A small image VAE, trained from scratch: encoder activation relu.
Rows from block 7 of the encoder of a small image VAE, named by matrix and row number. Rows with one number belong to one neuron. Each number is 128 + 32 x the weight over its row's rms, rounded and kept within 0 to 255. All counts start at 0. After the name is the row's rms in percent of the matrix's.
After each neuron's rows are labels from the 100 images, of 14848, where the neuron reaches its highest value: "responds to" is what is common among them. Only what is clearly more common there than usual is listed. The data: numbers of one to four digits printed on busy colour backdrops.
# fc1: MLP up (encoder.blocks.7.mlp.fc1.weight, 576x192), inputs 96-191
# fc2: MLP down (encoder.blocks.7.mlp.fc2.weight, 192x576, transposed), outputs 96-191

fc1.242 112 [137 107 125 110 141 151 177  75  51 121 126 122 109 118 143 117 119 161 109 101 157 124 132 124   8 190 193 160 134 118 153  96  90 130 110 188 145 104 154 139  85  83 127  79  77 134 141 160  79 108 155 126 126 129 108 140 177 165 111  92 159 110 120 107 192  76 173 155 153 116 123 102 135 129 106 108  81 127 119 132 158 152  71 167 139 143 131  82 152 143  94 133 127 115 153  90]
fc2.242 095 [105 161 142 146 101 133 154 163 144 144 138 156 153 136 152 132  94 121 136 113 172 157  60 126  68 155 112 198 158 156  85 119  86 179 124 168  94 150 128 153 149 145 185 151 196 122 172 172 136 182 138 151 149 119  80 128 123 164  82 157 129 149 100 122  90 173 171 130  89 119 173 149 151 131 120 153  89 160 119 154 127 136 144   0  20 111 144 149 195  96 148 152 117  58 142 111]
responds to: on a plate

fc1.403 093 [147  45 128  87 176 180 211 125 123 176 108 112 160  88 142  94  97 141 109 122  78 138 187 109  67 125 151 146 128 112 186  73 196 106  81 208 183  93 171 113  96 102 114 117 163 128 100 123 222 102 141 127 133 104  88 106 138 160 102 155 142  90 146  89 117 117 156 105  68 152 147 128 108  45 115 130 102 160 139 186  74 132  99 138 170 160 100  96 127  82 139 107 142 126  82  90]
fc2.403 086 [143 178 139 138 130 140 116 113 138 139  92 194 150  95 140 161  65 155 120 121 163 138  92 109 185  81 129 149  99 162  75 121 121 195 143  97 145 173 133 142 167 144 195 184 224 152 121  77  92 139 172 122 133 160  90 113  63 156 112 142 156  79 136 130  67 120  56 116 137 125 111 128 132 164 110 164 142 110 169 135 157 138 113  40  59  47 143 149 184 104 151 138  98 195 137 148]
responds to: teal ink

fc1.438 156 [180 164  88 167 126 148 153 203 126 138 118 117  92 125 107 106 106 146 129 118 144 128  92 144 127 125 134 123 212 154 120 149 176 181 131 199 145 116 170  83 192 169 132 182 157 121 169 129 154 132 124  71 121 128  24  93 103 135 120 123 124 117 104 140  91  71 146 146 122 158 104 125 154 172 108 164 143 138 154  85 116 134 174 117  95 116 137 128 146  90 132 124 118 120 124 138]
fc2.438 153 [ 72 179 171 113 148 137 166 179 151  90  83 218 108 154 119 173 119 124 142 146 125 156 205 151 132 120 161 132 128  83 151 116  91  89  87 115 146 145 113 135  92  79 118 214 206  90 130  99  94 146 103 134 155 139 141 136  72  92 117 161  95  68 133 184 140 120 120  89 180 116  81 112 101 173 164  67 100 124 160 142 146 155 200 162 165 154 121 122  84 214  96 140 113 151 132 128]
responds to: blue ink

fc1.183 069 [138  71 138 160 164 149 147 184  95 138 104 139  98 132  88 128  71 158 168 102  82  95  61  69 111 125 128  86 112 161 160 115 120  99 117 130 160 123 109 117 137  81 119 112  83 123 110 151  84  74 109 109  87 126  62 110 176 148 117 154 107  77  69  95  68 133 159 105 162 103 108 115 126 133 121 167 161  99 102 112 149  75 154  55 125 137 132 150  67 118 118 121 129  89  77  94]
fc2.183 081 [135 189 124 166 105 130 116 197 107 122 101 123 179 100 145 134 117  94 135  92 123 118  91 112  73 107 119 113 135 182 167 112 135 152 195  77 148 137 124 119 121 137 158 129 113 142 133  98 105 140 185 140  77 102 144 132 131 168 121 133 138 116 109 126 127 127 132  72 118 129 151 106  81 161  93 167 171 121 125 103 118  84 122  33  99 108  39 198 102 114 148 145  28 114 112 100]
responds to: black ink; blue ink

fc1.399 124 [ 78 164 168  68 122 255 149  80  82 160 135 177  98 145 130  95  92 205 110 116  47 158 108  71 106 121 110 120 212 155 151 168 137 133  99 162 159 160 126 104 139 103 149 159 142 101 125 132  70 157 165 138 132 135 189 135 120  97  99 121 137 134 107 133 129 199 136 107 100  89  80 137 122 157  94 141 216 179 120  85 105 128 108  75  94 118 105  88 149 149 105 145 112 136 146 155]
fc2.399 127 [120  92  21 192 107  94 156 191 170 184 134  90 165  74  97 119 122  42 117 133 106 123 186  94 112 152 112 134 118 104  72 123 146 131 135 134 133 114 134 124 134 173 115 103 129 136  90 139 217  93 166 131 125 106  65 116 162 134 161 186 178 116 126 181  96 165 126  83  99 148 131 140  76 127 162 176  73 130  87 152 160 131 132 154 169 200 119 108  96  86 141 139  81 118 122 114]
responds to: blue ink

fc1.131 094 [147 147 121 128 158 125 116 180  77 115 107 125 132 108 176 162  27 233  60 144  99 144 120 107 102 143 197 130 110 163 138 145 167  94 144 172 160 186  98 146 107 104 180 120 101 135 106 148 104 124  57 148 156 120 124 177 123 146 148  59 122 116 135  76  49 108 116 122  99 159  94 103 135 143  73 139 158 130 109 129  99 106 144 124  93 171 150 161  54 113 170 122  51 125 138 177]
fc2.131 105 [138 136 243  68  98 111 117 116 120 162  63 235 122 174 147 130 125  58 139  90 128 115 139  99 144 144  95 144 172 175 147 106 152 158  89  84 113 123 128 151 140  81 124  65 186 145 130 144 126 131 138 112 143 153 122 156 190 124  88 115 140  71 127 157 146 141 142 123 114 108 137 173 114 111 113 171 104 165 129 126  80 147 164  92  89 101 157  91 123 188 141 105 129 137 158  94]
responds to: teal ink

fc1.145 097 [120 110 120 121  97 147 137  87 101  77  68 125 135 107 141 107  81 189 123 100  73 142  82 150  89 123 119 147 105 144 171 155 199 166  18 203 164 138 142 150 152 141 169 127 158 154 140 125 164 150 163  97 122 136  82 169 116 122 117 117 122  98 110 124  92 107 134  75 142 115 120 112 166 104 148 124 196 170  78 185  68 148  50  82  55 130 100 152 139 134 172 135 131 126 156 138]
fc2.145 082 [117 139  84 184 140 153 169 154 123 165 121 154 156 149 169 186 184 131 145 111 149 106 165  76 159 189 163  96 121  96  89  98 124  90 110  99 125 180 122 151 147 168  93 144 168  58  74 133 153 136 115  98 207 102 124 119 116 166 161 145 137 123  71 152 141 157 146 143 125 141  85 169 133 137 115 122 108 107 117 122  91 139 198 119 112 121 166 105 103  92 155 206 121 138 106 152]
responds to: blue ink

fc1.39 102 [149 108 105 113 142 214 166  61 123  92 140 141 109  88 110 156  72 204 101  16 200 159 109  99 138 143  97 122 123 104 158 114 184 170 149 127 144 110 158 123 150 106 184 115 203 120 120 130 114 157 160 118 114 122  83  97  85 131 151 185 181 157 110 133  95 127 154 122 168 154 118 164 115 163 107 141 164 152 163  83 123 161 106  90  98 110 115 100 155 119 108 123 109 144 138  71]
fc2.39 112 [141 166 158 150 139 132 128 104 132 123 124 149 165 122 146 119  93 175  44 111  91 130 106 108 129  70  89 117 126 128 102 122 152 181 134 169 136 116 192 171 169 107 162 127 131  97 126 127  81 152 145 147  92 117 160  81 117 143 101 126  91  89  99 163  89  99 135 119 118  95 140 137 163 115  93 135 193 163 126 140  68 132  83  71  32  41 164 158 171 154 112 123  80 181 107 112]
responds to: length: four; black ink

fc1.286 103 [125  99 143 155 149 142 161 127  75 132  84 147 190  69 138  98  97 130 118 167 106 178 123 103  69 129 190 149 112 155 132 122 137  78  37 225 154 144  91 105  80 130 129 108 147 106 142 138 176 126 125 157 127 143 110 142 200 150 104 142 109  77 116 187  99  66 136 113 121 118 107  73  82 129  85 132 112 144  98 193  78 134 128 108 171 166 137  80 123 143 133 122 100 119 103 106]
fc2.286 080 [150 164 117 151 116 157  92 153 168 142 157 111  95 118 129 155 165 158 143 110 112 132 185 160 145 177  58 177  88 133 108 136 123 149 155  79 131 162 162 159 163 165 127 103 111 138 108 136 110 103 128 126 157 175 138 149  58 150 162 131 135 129 146 124 142 143  74 156  91 150 127 154 176 100 168 136 121 147 113  97 138  90 107 148 117   6 118 188 166  91 166 109  93 126 104  94]
responds to: blue ink; yellow ink

fc1.161 057 [118 115 216 116 163  75 129 130 151 133 146 166 144 180 159 130 134 132 107 151 152 144 219 149  43 219 148 230 132 127 110 122 144 156 139 140 138 140 105 135 140 135 149 145  80  92 143 165  85 184 163  92 128 151 160 159 130 153 116  80 106 106  91 154 113 158 143 115 156 130 125 143  69 143 102 115  87 133  98 173 103 149 117  96  87 129 130 145 138 120 115  98 119  62 141 128]
fc2.161 083 [142 140 125 109 122 123  88  38 129 143 148  41  35 128 100 100 118 154 135  64 135 112 134 113  55 112 184 124 144 114 163 129 133 118  93 145 106 116 112 117 152 133 144  96  80 114 141  77  99 151 163 114 167 165 113 117 123 159 226  98 144 167 122 118 149 106 124 130 146 122 148 129 109 117 142 190 107 148 118  97 140 167 102 192 158 161  81 107 102 121 142  50 184 170 114  89]
responds to: on a plate; white ink

fc1.486 122 [ 78 180 119 171 153 117 107 131  59 135 132 151 155 158  92 183 179 121 143 145 142  49 143 100 109 132 155 148 110 183 115 135  65 137 102 165  80  92 126  72 146 123 121 124  88 106 110 121  73 148 139 129 177 116 126 151 116 131  78 108 172 180 119 168 157 131 113 164 155  93 136  74 140 188 110 108  52 101 128 129 175 135  90  50  93 132 165 147 126 151 149 135 157 138 151 141]
fc2.486 137 [122 150 136 165 123 149 145 138 183 151 144 162 109 117 120 130 104  98 152  95  92 106 128 110 120 209 130 160 120 136  98 104 148 131  82 127 150 219 153 146 165 125 150 122 166 129 190 244 156 121 128 119 142 117 117 129 113 136 141 138 111 102 106 138  70 157 221  94  95 142 113 132 150 140 115 137 106 143 127 197 125 116 138 138  93  77 133 124 141 119 177 156  81  68 135 152]
responds to: black ink; blue ink

fc1.173 079 [159 184 132  83  75 147 161  94 119 127  59 149 121 107 157 112 130 124  98 178  92 193 162  48 137 141 128 161 136 104 148 113 140  92  81 193 156 170 173 152 114  91 136 132 185 100  90  99 121 217 149 145 152 138  84 162 133 167 140 150 169  39 148  99 121 112 129 137 108 134  79  69 149 133 142 110 142 155 115 126 116 141 145 162  75  74 136  82 123 123  94 139 100 140 128 141]
fc2.173 071 [111 111  56 155 174 151 163 130 112 113 117 134 175 115 168 127 105 127 137 152 174 140  92 136  97  86 128 170  96 106 150  81 105 139 160 121 149  83 108 152 192 154 161 159  55 161 151  83 177 101  94 139 111 161  79 112  91 104 109  49 117 127  86 176 108 165 146 119 101 126 137 125 152 131 152 164 129 169 142  99 116 128 162  91 139 114 147  93 137 126 126 153  68 247 113 152]
responds to: length: four; orange ink; yellow ink

fc1.68 087 [117 181  66 133 150 146 177 108  83 144  80 125 138  40 137  95  91 208  93  97 185 131  72  99 148 134 164 113 184 164 131 125 143 190 142 144 124 107 145 126 141 107 184 186 183 123 101 116 130 195 138 119 108 112  83 141 135 137 115 167 142 134  85 148 139 113 176 129 150  94 103  84 139 153 130 171 151 149 121 131  45 124 180 118 119 182 123  98 118 120 158 146 125 124 142 152]
fc2.68 092 [131 125 114 146 111 178 127 146 139 131 158 128 103 101 108 145  98  59 140 115  98 121 185 117 153  98 129 141 116  66 110  89 118  50 130 103 130 140 172 166  78 138  87  63 111 116 110  24 127  81 122 124 144 135 130  99 137  70 176 189 108  92 129  49 152 131  79 120 160 125 122 126 108 147 143  75  79 149 136 116 125 132  92 203 171  70 111 150  65  96 137 168 105 150 117 104]
responds to: length: four; black ink

fc1.91 095 [ 97 113  69  72 136 138 162 124 130 147 117 137  97  86 167 111 137 163  86 180 117 181 118 108 136 163 116 149 137 115 154  86 122 129 135 150  84 165 113 118  68 109 132 152  80 119  97  71 144 213 106 114 119 158 123 150 159 104  86 133 167  87 197 153 142  81 101 115 106  91  96 129 124 100 201 121 123 136 160 110 190 146 110 184 170 186 188 131 112 152 137 126 129 101 190 103]
fc2.91 105 [166 147 190 118 134 160 147  94 105 113 118  78 139 151 168 138 126 112  94 157 104 112 108 120 129  72 126 113  88 185 183 152 159 127 133 118 145  44 108  88 124 119 166 154  64 143  90  35 110  97 130 147 129  90 119  87 174 163 119 101 114 124 119 112 125 146  70 134  65 116 145 108 136  97  85 171 103 169 137 140 116 136 172 118 126  70 180  96  80 152 105 141  92 189 136  78]
responds to: on a plate; white ink

fc1.76 111 [117  77 162 154 191 153 135 131 127 145 144 147 153 122 156 200  96 211 125 151 108 136 145 134 136 120 115 129 101 205 127  86 157 170 122 142  74 117 143 128 149 141 134 131  86 113  82  91 127 190 145 120 140 159 132 134 100 145 124 134 163 160 142 135 106 151  97 102 129  85  78 152 102 185  97 105 171 164 112 104 123 151 117  93  94 160 168 153 136 111 141 128 151 136 153 154]
fc2.76 112 [123 207  94 161 125 111 147 154 150 124 134 122 153 142 139 118  79 127 164 112  89 108  57 108 129 195 110 159 124 155 100 152 159 164 119 146 129 163 105 114 121 166 154 109 172 126 170 170 113 136 189 127 146  84 132 147 131 155 119 117 153 108 122 151  49 135 171 135 112 149 152  61 110 142 132 195  90 143  94 214  51 118 142  71 111  78 138 122 147 129 183 146  79  51 114 182]
responds to: on a plate